config.toml
model = "sound classifier"
dataset = "short made-up English sentences, spoken by a formant synthesiser in many voices"
train_examples = 26041
gain_aug_db = 6
time_shift_ms = 50
n_mels = 64
hop_length = 160
input = "mfcc"
spec_augment = false
win_length = 400
targets = ["sentence kind", "intonation"]
num_classes = [3, 4]
arch = "gmlp"
norm = "layernorm"
mlp_ratio = 4
subsampling = 4
layers = 8
width = 256
label_smoothing = 0.1
loss = "cross_entropy"
residual_init = "scaled_by_depth"
optimizer = "cautious_adamw"
learning_rate = 0.0011
beta1 = 0.8
beta2 = 0.98
eps = 1e-06
max_grad_norm = 5.0
ema_decay = 0.99
max_steps = 20000
batch_size = 64
epochs = 49.2
lr_schedule = "constant"
warmup_steps = 2000
weight_decay = 0.3
Rows from block 5 of a small sound classifier, named by matrix and row number. Rows with one number belong to one neuron. Each number is 128 + 24 x the weight over its row's rms, rounded and kept within 0 to 255. All counts start at 0.
After each neuron's rows are labels from the 100 clips, of 14976, where the neuron reaches its largest size: "top examples" is what is common among them. Only what is clearly more common there than usual is listed. The data: short made-up English sentences, spoken by a formant synthesiser in many voices. In brackets: how many of the 100.
# u: gMLP up (value half) (model.blocks.5.mixer.u.weight, 512x256), inputs 0-51
# v: gMLP up (gate half) (model.blocks.5.mixer.v.weight, 512x256), inputs 0-51
# out: gMLP down (model.blocks.5.mixer.out.weight, 256x512, transposed), outputs 0-51

u.235 [140 111 139 115 142 121 107 125  93 112 163 126 137 112 139  95 144 119 124 117 143 112 142 161 136 174 108 123 130 138 118 155 177 151 165 152 146 124 129  78 126 120 132 119 113 141 156 129 151 120 144 128]
v.235 [122 123 159 100 100 112 141 147 101 130 145 129 160 128 136 117 146 133 116 143 160 147 138 175 161 122 112 131 114 121  82 122  75 158 133 117 174 116 132 142 120 161 124  86 125 183 124 130 127 127 135 132]
out.235 [113 102 142 140 136 178 140 115 142 154 119 164 147 116 142  91 109 128 172 144 136 114  94 144 138 156 128 107 113 114 130 102 115 157 103 141 152 100 152 110 103 149 149 115  95 133 146 156 150 117 122 100]
top examples: /ɝ/ (75); reverberation (52); intonation: rising (52)

u.339 [161  99  94  82 127 140  96 180  62 152 147 120  87 107 144  92 120 116 131 118 121 112 104 127 136 134 146 110 140 123 141 114 165 155 148 238 142 128 125  92 144 140 146 140 112 163 129 100 134 108 141 131]
v.339 [110 101 121 142 173 124  91 107 119 119 133 124 130 123 143 117 153 108 101 111 166 140 100 129 128 138 139 142 138 144 133 143 143 138 157 154 111 147 130  58 113  86 123 116 127 101 137 126 133 162 141 152]
out.339 [150 163 106 131  96 135 144 100 103 121 106 114 113 158  77 124 118 113 152 125  76 148 107 117 127 152 119 128 182 166 144 132 129 144 160  97 152 142 123 151 149 134 107 171 112 133 138 159 172 109 145 135]
top examples: intonation: rising (77)

u.129 [119  76 148 123 135 146  78 124 159 142 131  91  95 126 171  86 101 132 122 122 105  73 118 116 147 113 142 136 119  77 127 135 144 122 121 134 132 142 144 127  90 122 184 130 142 115 117 146  94 113 136 138]
v.129 [121 157 150 122 142 157 145 119 119 135  98 130 153  98  98 135 112 112 159 120 155 153 148 129 108 173 111 104 132 156 100 127 109 154 127  92 148  88 138 149 122 157 123 123 101 150 145 170 167 143 165 105]
out.129 [127 136 165 126 113 175 105 116 178 121 142 130 102 140 118 113 143 156 129  97 123 137 138 127 117 130 139 182  98  96 158 129 147  78 106 140  98 130 122 124 140 112 118 140 152  92 108  89 108 125 158 112]
top examples: intonation: rising (100); reverberation (68)

u.16 [136 119 177 136 144 127 105 100  91 128 120 105 120 125 136 115 203 164 129 114 130 133 124 160 122 139 137 169 116 120  98 184 117 141 143 126 112 118 144 129 129 155 142 102 164  78 208 161 107 123 126 126]
v.16 [128 118 169  81 113 121 144 154 101 115 170 110 136 132 145 112 156 125 138 147 165 140 135 173 163 119 125 112 106  80  86 116  95 163 119 133 171 140 126 159  85 151 137  90 124 169 118 140 131 103 156 130]
out.16 [130 133 154 135 165 164 142 149 133 129 153 168 104 129  74 107 119 142 161 154 145 151  86 113 113 130 113 106 128 134 132 148 135 133  99  97 141 134 138 136  89  83 147 116  95 134 111 119 144 105  90 156]
top examples: /ɝ/ (76); intonation: falling (51); /tʃ/ (37); "every" (33)

u.128 [103  92 126 119 143  93 120 138  84 112 139 128 137  91 154 117 153 137 107 147 175 128 162 146 149 155  84 116 153 179 136 119 130 143 123 201 148 135 100  98 155 143 136 118  87 160 123  91 138 158 125  94]
v.128 [109 167 141 114 106 136 148 116 122 166  83 165 190 155 104 144 153 133 134  99 110 157 196 146  98 131 160 162  93 111 123 115 117 118 128  94 140  88 113 138 122 154  89 125 151 145 112 104 140 156 113 100]
out.128 [104 118 153 117  67 135 117 144 144 164 115 139 150 147 150 122 182 137 114 168 121 139 164 106 143 116 132 113 146 117 160 124 138 136 115 145 144 123  74 121 154 139 113 140 135 124 103 140 153 163 120  82]
top examples: intonation: rising (55)

u.93 [131  92 137 144 143 102 109 125  87  97 166 113 123 120 171  93 159 143 106 120 159  87 141 110 158 131  98 133 159 163 168 166 209 146 154 166 140 153 122  87 159 100 171 106  98 106 139 114 143 153 114 132]
v.93 [121 135  97  96 131 145 128 124 140 156 104 140 156 155 124 132 113 131 130  96 119 101 165 139 102 111 142 171  88 123 146 121 114 106 129 137 100  97 134 115 129 183 114 136 152 128 124 114 117 161  92  99]
out.93 [124 153 132 114 147 133 174 142 119 169 129 186 154  92 109 135 115 144 154 111 144 140 137 107 106  88 123 145 105 123 133 149 132 116 143  97  96  84 122 110 134 165 130 121 126 101 124 103 104 162 102 114]
top examples: intonation: rising (79); voice: high voice (52)

u.407 [121 127 152 123 133 104 129 109 130 183 125 144 139 144 132 138 123 166 159 179 122 113 135 121 111 155 130  89 133 120 154 123 137 133 111 151 123  99 131 119 133  82 154 154 120  83 138 118 128 147 137  98]
v.407 [121 141  91 101 139 134 132 130 146 153 101 154 126 155 108 137 111 138 152 129 120  83 132 157  93 120 164 190  74 109 147 104 117 102 118 125  82 125 153 124 111 171 117 139 145 154 121  97 107 119  93  96]
out.407 [120 108 150 162 124 101 132 144 104 123 171 115 129 118 131 107 141 104 112 131 188 124 100 166 143 148 116  90 124 139  99 165 164 156 128 127 147 128 140 113  90 114 154  93  96 189 158 122 119 117  96 150]
top examples: /ɝ/ (75); intonation: flat (68); /ɑ/ (57); "every" (33)